From a checkpoint of a small self-supervised image encoder.
Model: 2.51M parameters, 32-pixel images, arch regnet, activation prelu.
Training: adamw at rate 0.0028, 6100 steps.
Data: trained on simulated fluorescence microscopy of cells, 195000 training examples, 16.0 epochs.
Rows from block 5, named by matrix and row number. Each number is 128 + 24 x the weight over its row's rms, rounded and kept within 0 to 255. All counts start at 0. After the name is the row's rms in percent of the matrix's.
# convs0: reduce pointwise conv (model.blocks.5.convs.0.weight, 112x64x1x1), inputs 0-63
convs0.3 105 [104 131 134 101 123  85  93 106 109  80 151 149 123 124 127 146 124 161 121 137 103  99 105 151 136 128 129  57  78 132 136 140 138 168 131 100 167 141 113 134 158 101 146 133 127 122 128  96 145 139 127 120 120 190  98 144 112 137 140 117 113  83 107 116]
convs0.4 104 [123 114 144 151 140 163 108 154 123 128 141 116 181 146 152 144 122 142 118 175 202 111 189 137 147 130 164 133 149 176 149 119 114 165 112 126 129 132 152 159 125 122  96 131 132 170 135 135 122 158 136  90 121 134 119 139 151 150 121 147  93 115 117 127]
convs0.5 099 [101  56 121 131 155 138  71 120 120 153 137 148 179  95  79  89 112 134 149 124 156 105 105 100 146 123 102 133 122 151 171 122 143 152 109 139  92 106 108 124 113 108  89 123 123 158 131 124 122 134 134 115 108 120 127 166 102 159 136 131 108 143 124 122]
convs0.6 099 [136 131 158 131 178 111 127 117 129 111 124 122 124 159 111 103 148 163 143 161 155 169 158  86 113 149 118 179 142 154 122 132 109 104 129 140 110 143 111 117 158 129  95 143 112  79 136  83 116 130 159 108 136 161 142 128 165  79  98 157 155 110 127 136]
convs0.7 112 [127  97 108 155  96 109 118 168 128 124 121 119 140 130 140  97 113  81 143  94 114 111  91 121  90 117  85  98  98 103 107 116  79  98 121 109  86 112 123 119 164 155 146 114 111 158 116 159 121 135 134 137  99 151 120 101  89 155 146  87 114 149 140 129]
convs0.8 101 [159 125 103 130 171 113 175 183 155 121 126 159  96 127 169 133 129 143 142  92 110 118 124 102 104 126 120 102 143 107 126  82 125 108 102 149 124 133 143 131  63  75 128 102 140 146 134 135 127 164 118 119 133  87 126 111 141 115 116 131  78 128 125 122]
convs0.9 102 [117 179 102 102 178 120 127 129 112 137 129 140 136 169 141 156 156 127 136 142 115 192 122 146 147 146 152 125 127 183 162 156 116 157 160 147 108  97 133 172 109 121 122 120 112 115 132 157 112 129  90 112 133 109  86 136 130 111 115 115 145 105  86 112]
convs0.10 110 [115  93 100 142 110 156 121 153 105  85 134 155 125 130 115  97 128 142 148 128 148  87  69 135  95  93 154 161 155 123 127 109 150 107  93 141 127 160  86 106  87 150 114  98 134 162 161 118 117 136 101 127 136  95  87 157  98 120 130 132 112 131 134 117]
convs0.11 097 [ 85  94 141 128 104  92 114 158 134 120 153 160 149 114 135 138 166 140 131 137 145  98 102  96 108 115 108 135 163 126 121 117 129 138 128 120 115 142  87  97 137 148 137  80 131 164 150 176 144 173 113 125 128 161 129 163 110  85 143 128  90 132 137  79]
convs0.12 106 [137 156 110  90 195 116  86 147 115 154 146 146 132 152 110 134 149 126 144 104 145 154 127 122 102 129 118 192 141 145 162 135 134 145 131 111 116 115 106 131 140 143 133 119 120 113 129 148 112  99  81  94 107 128  92 157 126 118 129 121 131 124 102  51]
convs0.13 105 [ 82 161 103 151 128 126 137 175 131 182 149 153 130  97 121 138  78 102 129 128 146 124 116 145 104 140 142 119 104 163 168 135 113 153 112 135 101 139 127 137 168 121 142  97 133 139 149 184 117 115 140 125 125 134 149 146 106 101 138  79  82 104 126 111]
convs0.14 091 [115  83 104 112 135 112 123 158  96 101 104 118 124 153 118 133 142 186 171 138 142  87 118 148 122 123 161 115 134 143 165 135 141 136 142 110 131  95 139 191 106 143 153 151 121 159 136 118 125 168 134 108 148 121 127 132 173 101 102 157 114 136 177 140]
convs0.15 097 [129 170 135 115 152 154 145 102 127 149 129 108 122 144  99 162  97 113 120 186 127 140 129 161 156 144 151 151 108 124 121 124  92 135 104 156 159 159 158 103 177 123 152 141  96  95 128 152 137 125 122 136  98 174 100  97 103  98 104 132 152 136 119  92]
convs0.16 102 [129 185 125 105 121 140  98  62 149 131 135 160 102 130 100 135  98 137 121 125 140 107  84  96 108 137  86 120 118 132 141 115 144 111 106 117 142 147  74 120 174 137 112 144 137 122 132  42 139 139 131 124  96 126 144 131 121 136 134 111 133 142 113 133]
convs0.17 093 [152 186 102 107 140 104 136 123 138 101 107 124  90 135 158 112 138 141 119 163 151 156 120 155 135  88 132 132 125 185 138 132 130 135 147 121 112 115 123 133 155 156 160 174  97 157 123 164  75  96 102  83 142  98 126 124 131 111 100 131 112 123 154 131]
convs0.18 101 [133 118 106 139 107 138 125 157 160 119 108 113 109 123 157 126 134 101 119 111 131 135  76 151 158  93  85 124 113 138 120 106 117 119 112 163  87 155 115 117 143 141 149 125  84 132 124 142  65 116  95  82 109 141 141 102  84 149 131  73 111 146 139 112]
convs0.19 098 [108  92 111 117 126  86 139 136 129  76 133 140  73  98 117 120 134 128 146 116 164 159  99 112 119  88 101 146 132 140 122 127 134 134 134 151 145 147  80  84  93 121 136 111 123 114  95 130 156 123 152 161 101 129 155 139  96 189 151 124 146 142 158 130]
convs0.20 100 [120  43 127 147 137 107  93 173 150  81 134 154 175 116 112 119 132 122 186 120 137  92 139 127  84 146 112 121 126 162 143 130 131 111 106 103 104  98 103 126 102 151 136 104 114 162 126 116 144 136 134 135 113 131  91 127 140 131 141 133 129 134  96 111]
convs0.21 102 [103 129 119 168 143 131  98 138 133 126 132 132 150 114 174  89  80  78 132 140 110 113 166 150 155 122 122  75 122 152 124 138 136 123 125 107 139 135 104  82 111 131  93 125 115 121 158 141  87 171 114 107 155 154 107 122 145 142  98  92 171 140 114 128]
convs0.22 100 [126 138 113 126  90 161 115 134 109 100 124 145  87 150 141 142 120 108  83 134 140  85 104  76 107 138 119 120 153 142  91 110 116 119 119 100 167 162  90  77 120 168 114 132 116 160 110 124  89 137 101 103  96 129 123 109  88 118 124 129 129 165 140 137]
convs0.23 115 [124 240 107 133 138 124 126  86 162 124 129 100  87 112 136 122 121 152 122 144 152 132 146 137 131 143 129 135 106 143 122 138 159 146 113 129 150 128 117 130 200 103 162 147 125 136 139 129 129 121 120 145 128 123 165  87 149 142 136 153 132 124 130 113]
convs0.24 095 [126 199 137 137 125 123 137 123 157  73 155 134 131 154 121 105 149 176 126 111 137 147  97 158 114  98 131 115 130 161 119 106 165 101 115 136 123 129  53  86 113 125 130 166 123 100 137 119 106 116 140 108 132 162 137 121 150 131  94 144 134 133 103 131]
convs0.25 102 [134  98 146 127 156 137 130 102 135 174 163 168 142 133 119 140 109 115 152 128 111 208 151 122 144 156 150 139  85 189 122 161 102 147 150 109 132 141 151 107 154 142 144 120 135 161 109 156 124 136 124 143 128 117 137 130 139 113 112 146 163  77 115 123]
convs0.26 096 [140 119 152  92 142 133 121 138 101 126 128 121 126 151 125  93 108 125 172 116 132  90  88  99  95 121  89 108 113 135 146 136 139  74 115  61 143 138 121 162 131 140 127 104 123 148 113 123 128 131 110  91 126 176 109 128 132 187 164  90 139 126 148 130]
convs0.27 100 [154 135 126  95 119 110 116 103 134 104 147  96  94  94 128 134 101  78 124 139 163 161 101 170 133 133  74 158 138 144 135 117 123 137 124 161  96 136 124 115 183 146 114 144 100  94 123 126  89  88 102  83 131 131 136 139 128 134 104 145 109 147 135  97]
convs0.28 084 [ 87 158 172 133 131 127 138 110 151 168 104 127 118 100 128 103 125 142 104 150 109 105 144 115  85 182 123 117 158  91 121 102 113 118 137 135 139  86 133 146 195  99 106 134 125 170 151 129  98 120 143  90 161 108 143 120 153 157 122 136 108 129 130 119]
convs0.29 098 [109  83 149 138 144  98 136 132 114 180 125  76 124 103 104 104 171 127 142 119 164 108 156 145 117 103 106 116  95 139 177  96 135 204 156 134 145 150 126 134  92 152 131 143 128 103 126 102 117 136 160 145 129 114 157 140 121 115 127 135 129 111 124 139]
convs0.30 092 [130 105 138 162 128 154 139 143 142 150 154 136 125 119 133 106 140  95 114 100 173 123 153 104  97 142 115 139 114 144 122 124  72 143 128 156  80 132 159 147 138 105 129  69 137 165 111 179 157 143 175 144 151 131 158 130 133 102 148 144 106 100 101 124]
convs0.31 106 [113 168 102 153 190  79 146 138 176  93  70 108 100 127 132 133 125 152 156 129 128 125 136 136 104 100 110  93 118 128 110 125 137 155 158 127 137  97 101 143 121 149 156 149 137 169 110 100 144 117 105 138 161 121 137 113 122 157 162 118 126 108 110 151]
convs0.32 096 [100  98 118 125 149 131 162 143 112 112 136 140 135 129 101 132 113 135 140 153 126 156 100 170 123 137 115 107  79 145 127 134 137 113 108 161 146 129 163 104 167 139 132 181 122 111 139  82 156 124 124 159 116 168  85 131 106 151 144 130 112  92 135 196]
convs0.33 098 [ 87 106  97 124  94 156 102 190  79 123 123 101 149 129 108 132 111 126 142 135 155 131  64 127 110 123 162 155 146 135 176 138 112 157 157 162 121 106 140 132 133 154 131  97 135 109 155 153 126 137 119 127 107 104 106 149  86 116 115 101 147 146 128 118]
convs0.34 108 [143 131 162 161 141 132 140 164  79 101 118 124 143 167 130 101 126 124 154 104 139 128 122  98 135 138 159 142 145 132 151  88 104 113 137 155 108 103 132 188 108  79 134 149 115 158 135 179 143 147 114 120 149 146 125 136 159 105 129 147 145  88  93  97]
convs0.35 111 [105 142 107 134 121 166 102 138 125 133 150 126  83 127 133  98  68 141 136  87 136 156 139 122 100 130 155 148 133 142 113 113 141 123 156 152 119 104  79 126 160 133  94 124  92 127 104 134 131 110 158 137 110 200 112  89 145 164 157 113 106 117 134 123]
convs0.36 098 [109  85 194 158 113 115 177 139 107 146 129 115 138 119 127 117 163  83 112 123 129 122 152 133 137 116 131  83 101 142 143 140  71 128 136 141 124 161 128 145 116 120 150 118 128 148 172 139 146 135 155 148 134 151 146 182 145 108 109 153 145 145  93 108]
convs0.37 113 [121 132 130 144 183  88 143 172 142  96  97 150 115 147 160 181 133 132 117 105 113 114 121 104  88 167 135 107 150 133 100 141 135 129 116 158 160 125 116 153 132 114 154 117 119 152 111 125 122 125  70 113 165 139 149  75 128 134 136 110 157 102 104 143]
convs0.38 104 [147 102 141 112 148  85  92 114 102 167 151 133 104 129 106  93 120  73 134  84 158 134 145  56  77 154  96 155 167 142 144 126 122  84 148 121 132 121 107 142 139 128 136 132 120 129 123 141 155 126  81 138 128 117 128 138 131 121 153 118 127 139 143 135]
convs0.39 106 [171 155 117 116 167 135 145 110 184 147 139 128 111 114 129 144 142 128 151 110 114 169 186 148 127 154 126 107 110 140 138 130  99 145 132 133 124 130 149 121 134  94 141 103 130 114  89 162 116 149 155 139 139  76 170 112 155 136  85 180 140 107 113 137]
convs0.40 100 [148 155 147 135 114 130 135 129  76  94 111 101  67 123 130 115 131 136 124 109 162  95 143  79  97 111 123 135 172 102 100 103 137  97 114  91 157 176 132  98 141 141 132 141 135 151 132  91 125 164 121 146 152 111 143 113 144  95 125 161 117 137 145 105]
convs0.41 107 [102 136 146 124 160 126 113 129 127 168 140 167  88 142 137 151 124 153 147 141 108 170  99 138 127 132 111 134 108 155 126 136 151 152 124 132 181 180  95 116 113 154 152 107 128 151 141 139 116 116  72  95 117 129 151 160 104  87 133 102 128 112 101  80]
convs0.42 099 [116 138 167  92 106 107 175 110 130 153 140 104 110  98 103 103 132 135 145 114 113 141  96 143 144 125 136 137 104 167 121 149 112 131 160 133  65 155  88 130 155 103 155 142 122  84 143 134 118 127 135 146 119 182 161 130 126 147 116 112 185 107 144 134]
convs0.43 106 [110 181 143 149 142  94 138 119 153 160 158 146 106 125  88 153 165 147 169 161 125 153 118 139 109 172 121 122  86 142 138 141  98 137 136  88 112 116 149 105 139 160 154 142 103 147  99 145 118  86 160  94 134 134 130 123 174 113 105 125 121 134 138 152]
convs0.44 092 [122 114 118  95 143 101 163 151 158 175 169 139 107 103 112 127 147 140 171  95 125 125 131 129  80 136  82  89  79 142 148 108 123 107  88  98 120 147 114 132 111 160 169 116 105 158  98 146 111 114 124 114 126 110 140 107 129 155 116 121  91 134 146 140]
convs0.45 103 [125  68 128 141 146 145 164 140 108 146 133 155 115 113  90 123 111 125 151 132 131 128 119 128 116 127 136 113 102 115 103 153 115 119 110 103 142 139 148 107 138 145 134 140 118 153 130 135 146 110 113 121  95 128 132 130  88 151 127 136 132 111 163 249]
convs0.46 092 [128 106 139 127  99 109 141 140 156 124  81  85 139 116 190  87 164 120 129 134  84 144 130 148 130  75 109  72 120 140 153 115 139 104 112 149  70 147 141 154 135 111 126 145 140 125 114 147 103 131  89 140 109 137 131 124 103 146 142 113 156 143 112 116]
convs0.47 105 [ 86  98  93 146 168 145 160 138 123 127 147 126  92 106 111 116 166 171 142 120 140 130 148 139  98 122 143 110 119 120 115 123 132 134 202 137 142 139 130 127 137 113 117 154  94 141 144 131 127 160 115 122  96 198 130  98 156  87 120 126  95 110 120 144]
convs0.48 110 [133 100 123 147 126 138 142 154 138 128  86 120 156 111  60 127 116 111 180 105 137 126 126 131  96 144 101 143 133 165 115 145 119  89 134 114 115 133 118  75 135 147 128  80  84 128  90 165 111  98 119 123 126 110  99  98 100 121 112  85 146 127 131 135]
convs0.49 096 [ 90 184 112 106 146 102 178 160 162 120 132 152 116 117 145 143 111 125 143 100 105 139  66 138 111 122 112 143 138 128 144 126 129 118 135 174  86 100 117 118 107 116 140  86 128 118 110 162 131 148 134 148 154 118 106 172 106 116 137  93 147 137 119  84]
convs0.50 100 [133 139 142 118 191 147 150 141 182 138 140 142 178 105 139 129  87 117 127 149 121 137 145 119 138 153 147 105 149 140 119 114 106 112 122 144 136 143 163 114 138  83 158 146 130 165 136 122  98 117  53  92 153 116 133 113 130 129 100 115 142  93 119 155]
convs0.51 099 [120 120  92 130 111 106 108 122 145 119 123 133 137 110 146 101 117 123 119 130  93 141 103 155 126 126 127  86 106 110 157 138 163 117 103 148  83 125  90 148 169 124  80 136 120 139 108 138 137  98 110 156 119 100  95 162  62 160 185 111 106 142 138 112]
convs0.52 091 [126 204  99 132 136 124 146 111 167 116 121 153 117 119 123 142 127 108 127 130 144  97 168 102 113 151 108  90 125 136 126 101 111 148 145 121 179 133 154 126 144 113 168 112 139 127 155 156 179 167 114 150 131 157 175 133 101 116 153 131 109  95 121 110]
convs0.53 094 [131  52 140 149 141 136 113 172 134 144 116 109 158 108 107 158 108  93 136 117 144 101 170 126 117 140 113  90 132 136 148 108  97 129 133 157 135 116 141 129 126 133 162  85 123 152 143 160 120 117 162 132 138 142 131 115 106 204 112 159 123 151 112 116]
convs0.54 093 [138 154 122  93 110 117 116  86 139 131 107  62 147 158 133 129 139 121 125 111 113 153 110 124 140 115 127  79 108 162 147 145 150 113  96 116 169 119 133 166 147 158 124 184 101 102 105  83 123 125  98 137 130 151 114 122 156 155 173 126 117 110 142 138]
convs0.55 105 [118 126 145 140 120 148 141 131 142 129 169 163 115 126 115 126 114 114 154  81 169 125  94 121 105 136 132 136 118 165  80 127 126  98 102 115 131 175 105 106 155 151 146  93 169 133 136 143 166 121 144 163 152 132 153 148  87 109 150 117 131  68 106 104]
convs0.56 104 [ 97 124 154 110 148 119 127  91 112 130 132 134 117 112 125 130 144 177 136 169 185 138 122 120 132 115 139 147 152 191 144 117 147 113  96 121 144 197 109 138 118 102 120 128 143 102 128  96 136 109 142 120 120 166 147 165 125 120 166 164 112  98  97 128]
convs0.57 097 [120 138 114 143 108 148 100 105 146 132 147 108 143  66 149  47  87 144 156 145 142 133 143 143 150 119 142 138 142 131 103 121 105 108 113 136  87 145 134  96 175 112  94 125 120 133  90 124 129 112 142 120 105 139 160  84 141 172 142 141 126 126 142 144]
convs0.58 098 [144 137 127 148 114 136 150 129 156 167 126 124  87 126 117 104 115 101 145 110 134 136 134 148 122 105 100 114 137 116 103  89 105 124 118 161 132 167 115  81 126 147 141 106 102 112  73 183 113 168 113 132 113 137 177 109  81 141 106 105 146 173 137 142]
convs0.59 114 [151 127 151 171  85 106 166 156 158 120  67  60 111 103 133 100 160 130 127 113 137 128 143 138 108 107  98  83 130 127  91 123 124  52 107 142 103 139 132 125 120 146 132 141 116 117 118 117 129 142 134 147 135 127 150 123 137 136 121 152 114 160 135 114]
convs0.60 110 [104 162 123 129 137 113  89  89  96 103 172 137  87 131  69 124 104 118 122 134 136 160 107 127 149 156 144 148 106 161 133 150 135 164 145 114 127  88 104 108 173 132 131 136 108 106 173 145 113 159 117 107 123 133 122 125 133 154  93 141 163 130  87 136]
convs0.61 098 [114 170 134 115 125 121 148 110 121 137 121 105  92 149 116 165 155 166 139 170 191 155 121 133 154 154 130 147 132 140 115 159 101 143 147 101 167 146 153  97 141 152 153 153 121 108 122 123 132 124 103 118 123 107 144 134 135  43 120 127 118 130 161 116]
convs0.62 094 [110 185 114 133  84 165 125 151 159 128 149 128 141 134  79 123 121 162 136 150 123 152  92 175 151 149 174 119 108 115 124 117 112 131  72 141 132 107 142 116 166 150 140 131 144 124 136 129 141 166 113 147 122 102 142 126  86 131 149 167 158 138 116 153]
convs0.63 097 [104  93 119 141 119 121  96 181 144  67 129 132 143 134 133 109 105 133 123 129 133 103 143  89 108 114 126 128 130 116 125 126 169 101 102 160 121 132  95 122  99 151  99 138 119 193 141 119 140 132 128 115 113 134  81 147  62 129 146 131 104 170 130 118]
convs0.64 088 [160 140 176 130 130 141 142  88 131 121 150 134 145 124  63 127 121 128 134  94 129 134 127 138 110 133  99  87 140 145  69 127 142  89 118 108 130 163  75 131 145 144 139 129  89 152 127  81 156 152 140 140 127 166 125 123 137 158 131 173 139 125 116 106]
convs0.65 103 [121 110 130 120  97 100 156 177 114 131 108 106 142 109  95 113 108 124 218 133 135 115 116 122 103 122 104 136 128 185 153 159 117 115 130 110 115 132 147 104 128 169 131 100 100 153 119 121  95 105 128 111 137 124 119  99 147 141 132  82 148 139 162 112]
convs0.66 086 [109 134 133 141 141 120 107 128 126  88 146 118 151 117 145  82  90 191 122 158 116  93 128 119 167 129 127 103 144  91 109 115 122 151  91 149 132 154  85 123 110 151  90 143 118 108 113  99 123 182 125 123 142 169 141 108 132 127 150 156 138 113 154 170]
convs0.67 107 [129 142 146 137 179 100 165 144 138 110 151 173 135 136 117 152  97  89 109  90 104 139 125 113 105 148 136  78 135 153 104 131  96 115 125 169 121 109 140 153  98  93 155 115 131 162 141 166 115 144 100 116 152 166 130 114 107 143 123  83 154 107 124 112]
convs0.68 090 [107  73 128 148 156 107 120 146 106  86 158 160 124 135 108 142 131  77 177 102 131 116 110 177 145 106 138  75  81 158 158 130 126 149 114 115  96 127 119 155 104 144 127 111 125 170 126 148 135 123 131 123 103 137 121 168 105 119 130 112 120 101 113 137]
convs0.69 108 [133  79 142 149 118 148 128 187 154  89 123 141 131 144 117 126  87 117 160 125 151  99 110 105 100 108  96 114 120 117 116 102 129  97 138 105 122 127 116  86 112 158 147  71 107 149 121 125 139 181 112 124 130 128 126  87  88 110 152 101 121 152 141 102]
convs0.70 095 [112 133 136 131 128  84 128 157 161 141 115 136 148 119 135 141 111 109 147 149 146 122 159 119 122 153 100  94 100 157 160 114 120 165 169 126 109 149 109 129 113 129 113  91  96 121 135 165  69 188 123  79 137 134 161 150 139 118  94  90 151 111 123 123]
convs0.71 112 [118  78 161  94 131  74 114 157 125 126 166 160 131 137  82 123 162 161 149 143 146 139 124 101 171 143 105 139 124 132 150  96 135 134  89 160 127 167 108 120 121 100 138 109 104 123 113 144  92 128 104  98 118 171 134 146 101 146  86 127 124 137 125 125]
convs0.72 092 [102  96 117 124 113 102 152 157 145 112  77 108 135  85 109 121 117 138 186 130 108 111  97 145  90 116 121 140 131 142 147 136 141 114 135 150  91 110  86 143 121 129 173 101  79 130 124 120 102 130  81 105 141 147  97 133 101 144 125 113 106 151 168 116]
convs0.73 088 [126 103 172 126 152 111 161 168 132 178 152 105 124 101 127 101 104 118 143  93 135 140 147 114 125 152  89 119  87 129 103 117 130 127 141 106 113 173 148  89 139 147 121  92  92 124 123 122 101 170  82 116 136 160 153 117 151 147 122  92 137 130 126  94]
convs0.74 091 [ 98 140 138 138 133  96 159 139 126 155 132 113 100 107 130 129 147 151 145 134 125 142 107 184  96  93 139  88 131 114 163 123 121 185 138 138 186 154  98 126 107 126 142 173 133  89 123 119 140 179 110 134 115 102 124 150  90  91 119 110 141 132 117 112]
convs0.75 095 [109 153  80 136 120 112 138 148 113 109  58  83  97 119 146 137 106  93  96 135 145  95 136 139 140 128 125 124 121 124 157 140 128 136 148 134 107  56 156 120 139 139 135 151  87  96 119 144 125 175  95 110 102 122 143 111 106 126 135  99 114 150 149 135]
convs0.76 105 [132 179 158 130 116  97 143 107 175 149  81  58 136 137 120 100 155 156 142 134 116 152 129 109 131 133 118  96 109 142 130 117 118 118 155 100 131 117 146 106 134 146 137 194 145 118 168  96 112 118 142 132 148 142 154 123 134 112 101 149 135  96 117 160]
convs0.77 095 [146 140 128 110 167 137 155 144 127 107 108 133 104 144 168 160  86 100 111 132 133 105 127 114 116 123  96 136 175 133 106  91  94 114  93 145 134 152 149  96  99 122 141 130 114  80 101 131 113 153 125 129 103 184 147 123 108 165  98 113 151 138  79 116]
convs0.78 098 [129 120 110 139 165 127 127 124 135 163 157 156 136 130 105 145  90  93 141  98  70 172  98 137 132 146 102 108  96 136 130 143  88 138 115 125 121 124 100  98 166 141 154 127  91 115 120 134 111 128 145 110 112 154 119 110 126 143 127  62 155 117  73 112]
convs0.79 100 [140 123 128  99  95  64 110 131 124 109 129 131 143 127 140 107 151 125 132 114 118 130 121 101  95 120  81 118 137 133 120 112 125 110 126 117 114 118  39 139 134 156 149 121 100 131 143 110 158 133 112 136 129 148 133 165 162 133 138 181 165 113  97  79]
convs0.80 085 [110 146 132 126 133 105 109 128 108 112 107 124 153 142 124 141  64 145  99 126 117 121  87 114 173 116 117 115 120 164 131 119 108 134 131 111 150  98 129 121 132 197 128 148  85 135 160 129  90 141 102 100 126 159 122 110 107 101 141  68 139 118 125  84]
convs0.81 104 [130 106 117 137 123 116 134 100 171 160 120  78 121  86 136 150 119 103 121 135  96 157 162 184 155 151 131 117  96 135 153 142 116 148 136 157 105 108 135 117 139 111 160  76 105 112 119 196 115 118 142 124 113 100 154 104 126 142  98 108 141 119 119 147]
convs0.82 102 [127 139 135 125 101 130 143 141 118 175 125 105  96  99  88 100 121 124 170 185 159 105 153 115 142 148 135 154 109 154 179 157  94 118 121 131  73 148 142 165 176 126 143 140 119 112 109 115 120 136 105 133 143 148 136 143 125 102 153 161 145  99 134 113]
convs0.83 091 [122 143 144 155  98 118 173 136 141 126  87  83  77 111 144  98 157 149  95 143 155 131 157 113 145 111 126 132 126 133 147 133 113 104 163 169  59 139 126 113 142 142 113 154  84  94 115 117 128 140 149 138 132 144 149 145 154 164 133 123 167 133 147 119]
convs0.84 106 [135 153 161 125 141 140 132  98 126 135 137 157  73 110  82 105 108  96 156 106 129 104 111 118 104 141 105 104  83  81 127 117 144  86 114  90 143 119 123 168 179 120 135 108 137 122 104 110 175 156 104 124 118 109 111 108 142 142 157 154 112 124 139 142]
convs0.85 098 [120 185 122 128 105 136 107  99 115 112  78 120 100 162 132 136 125 147 134 151 169 109 101 101 120 124 105 135 158 137 108 159 114 148 146  75 172 146 123 116 166 165 129 158 125 131 101  66 144 126 110 139 133 116 125 107 113 104 161 121 110 128 141  97]
convs0.86 102 [159 130 104 141 118  96 166 140 138  97 113 145  96 133 135 111 143 126 133 107 165 119 115 152  82 132 179 106 167 113 144  97 129  93  98 173 130 135 148 151 107 102 141 135 141 154  91 133 132 114 111 149 150  83 176 123 111 121 139 171 112 113 147 157]
convs0.87 097 [136 193 121 123 141 146 129 120 147 135 124  99 121 104 112 143  95 112 165 130 128 112 126 135 109 159 102 130 118 136 120 111 115 172 128 106 178 125 116  97 175 169 147 142 114 133 155 145  99 165 127  89 117  84 128  90 113 149 108 101 103 173 112 113]
convs0.88 110 [146 111 171 123 126  78 132 153 111 153 124 112 171 116  91 114 112  85 137 128 120 138  83 105 144 146 117 116 107 129 130 149 127 109 104 115 107 137 142 120 167 130 142 143 114 121 154 138 109 140 119 146 132  89 119 152  75 163 135 126 209 135 148 158]
convs0.89 091 [128  89 135 167 118  96 109 134 126  83 148 141 124  98 114 159 117  71 146 146 126  81 107  94  92 158 108  75 139  94 122 126 111  85 155  98 128 150  99  90 117 136 152 139 110 165 148 109 133 153 122 136 113 145 114 117 128 142 127 140 114 146 126 155]
convs0.90 098 [147 122 171 143 139 120 179 161 163 110 132 140 161 106  91 152 151 204 171 152 137 127  76 122 124 119 107 136  97 139 110 126 125 117 136 127 116 122 121 116 124 142 141 120 126 129 124 106 131 106 123  66 103 146 128 138 112 129 124  81 104 118 168 135]
convs0.91 106 [126  68 140 182 112 110 137 183 125  79 138 162 106  93 100 141 107 125 146 113 150 143 112 130 136 116 163 123 123 105 122 108 110 150 169 147 131 131 108  80 157 143 112  76 135 171 142 155 147 131 140 140 133 111 121 134  93 107 115 118 129 142 132 130]
convs0.92 090 [129 131 120 128 162  86 135 123 127 104 129 118 175 121 116 119 147  80 152 116 141 134 108 123  60 129  96 127 150 171 131 130 169  91 104 139  87 105 131 127 121 152  92 177 120 168 134 110  94 107 146 126 135 118 106 150 134 158 120 144 105 158 108 132]
convs0.93 113 [105 105 131 117  79 140 113 158 105  94  84 142 109 124 120 133  99 135 128 129 139 113  61  92 101 147 153 128 165 139  87 131 126 116 147 127 131 155 114  80 144 137 168 115 130 140 146 122 123 143 113 118 142 157 150 122  57 111 118 105 119 162 136 126]
convs0.94 094 [142  63 154 143  99 108 152 153 140 133 147 116 140 117 124 127 121  76 126  85 106 143 129 137 126 118 136  90  87 115 110  95 101 101 127 172  97 147 114 119 131 110 138 104 135 139 105 183 153 127 129 144  98 175 140 135  94 147 116 109 132 151 112  94]
convs0.95 098 [116 146 149 155 123 113 151 121 150 123 134 149 142  92  77 124  98  99 169 103 117 106 109 187 122 118 158  63  90 133 122 125 113  72 128 118 106 141 145  95 127 106 140 112 112 153  91 128 123 113 114 118 151 149 148 126 124 158 126 113 162 130 142 159]
convs0.96 097 [143  93 144 158 148 163 144 191 113 120 123 140 135 113  82 115 112 109 142 170 142  88 137 103 118 110 109 174 119 143 115 122  84 101 123 148 115 129 143  78 135 109 129  95 106 149 141 160 111 134  96 101 112 146 100 130 116  97  84 123 108 135 115 114]
convs0.97 105 [151 135 169 121 158 109 163 129 141 146 146  99 149  93 101 129 128 113 145 129 109 149 134 150 139 121 126 108 122 153 133 106  82 136 149 135  84 122 148 111 125 112 113 136  85 152  71 125  79  79 135  96 123 169 111 114 155 150  90 104 122 146 145 101]
convs0.98 102 [140 147 127 156 126 132 133 171 147  78 121 145 166 102 107 133  81 163 127 107 101  91 144 153 150 151 153 117 129 129 131  65 136 117 125 191 112 119 108 166 104  99 135 114 132 140 136 106 143 135 107 106 158 179 151 119 126 157 125 116 134 122 110 131]
convs0.99 084 [109 154 100 121  91 151 111 119 114  94 104 108 151 154 172 102  98 112 147 114 144 113  61  86  95 115 110 130 147 131 136 153 155  77 107 125 127 134 115 141 123 142  83 167 157 117 126 110 135 126 127 134 137 119 109 136  74 153 162 101 119 129 129 134]
convs0.100 101 [161  85 150 111 133 138 102 131 182 140 153 135 146 105 154 101 136 159 155 133 114 117 143 161 130 134 115 166  96 115 142 108 160 146 121 154 131 136 120 108 140  95  95  87 149 136 109 133  99 140 154 116 130 108 142 144 157 111  81 195 100 154 134 138]
convs0.101 102 [101 128 120  96 149 149 118 130 133 166 135 122 130 133 189 108 132 156 163 171 119 142 157 124 104 122 124 101 102 134 164 154 150 142 111  87 133 148 136 203 141 139 138 127 133 115 137  95 140 183 119 113 133 103 116 129 157 147 144 133 102  83 137 140]
convs0.102 098 [115 116 129 126 130 131 112 151 166 134 130 132 127 145 158  78 116 113 140 113 138  90 124 115  82 130  80  90 120 125 135 105 164 106  89  87 135 169 119 170 145 168 122 132 127 156 129 110 140 165 107 102 123 145 143 117 101 117 176  82 105 125 108 107]
convs0.103 092 [ 77 145  81 115 130 148 165 165 141 176 106 112 112 127 107 130 107 150 138 113 103 168 113 143 125 119 109 135  82 128 167 123 115 157 116 156 110 112 119 122 123 113 125 112  61  78 123 130 124 178 118 127 105 127 123 116 128 112 145 111 170 139 144 138]
convs0.104 100 [138 144 108  92 159  93 127 170 143 155  91 112 122 109 145 109 128 152 164 121 133 102 110 103 113 108 107 153 161 116 144 114 164 148 148 108 150 129 100 140  94 108 109 140 100  85 131  74 112 198 125 117 112 129 132 134 146 107 116 109 151 161 138 128]
convs0.105 113 [138 179 122 129 129 108 107 110 132 135 183 108 118 126 142  84 110 142 114 112 131 150 150 128  94 114 135 141  91 125 156 147 174 126 134 139 125 128  85 165 162  95 116 141  80 131  75 127 139  72 128 133 116 130 134 116 121 126 183 109 120 105 121 114]
convs0.106 103 [111 149 123 142 144 113 123 130 141 159 148 138 137 122 162 104 114 132 127 140  88 176 126 146 116 137 117 110  89 160 180 143 136 135 123 135  92 116 163 176 112  71 118 155 130 121 117  90 109 100 153 126 114 133 138 130 138  89 132 148 155  71 102 165]
convs0.107 096 [121  91  98 164  94 147 124 140 133 155 133 156 110  96 122  78 107 117 175 117 128 156 107 141 110 107 142 142 110 129 179 113  93 128 117 144  90 122 114 137 133 141 107 109 139 121 136 156 179 150 159 174 121  85 136 160 103 109 156 122 104 130 150 146]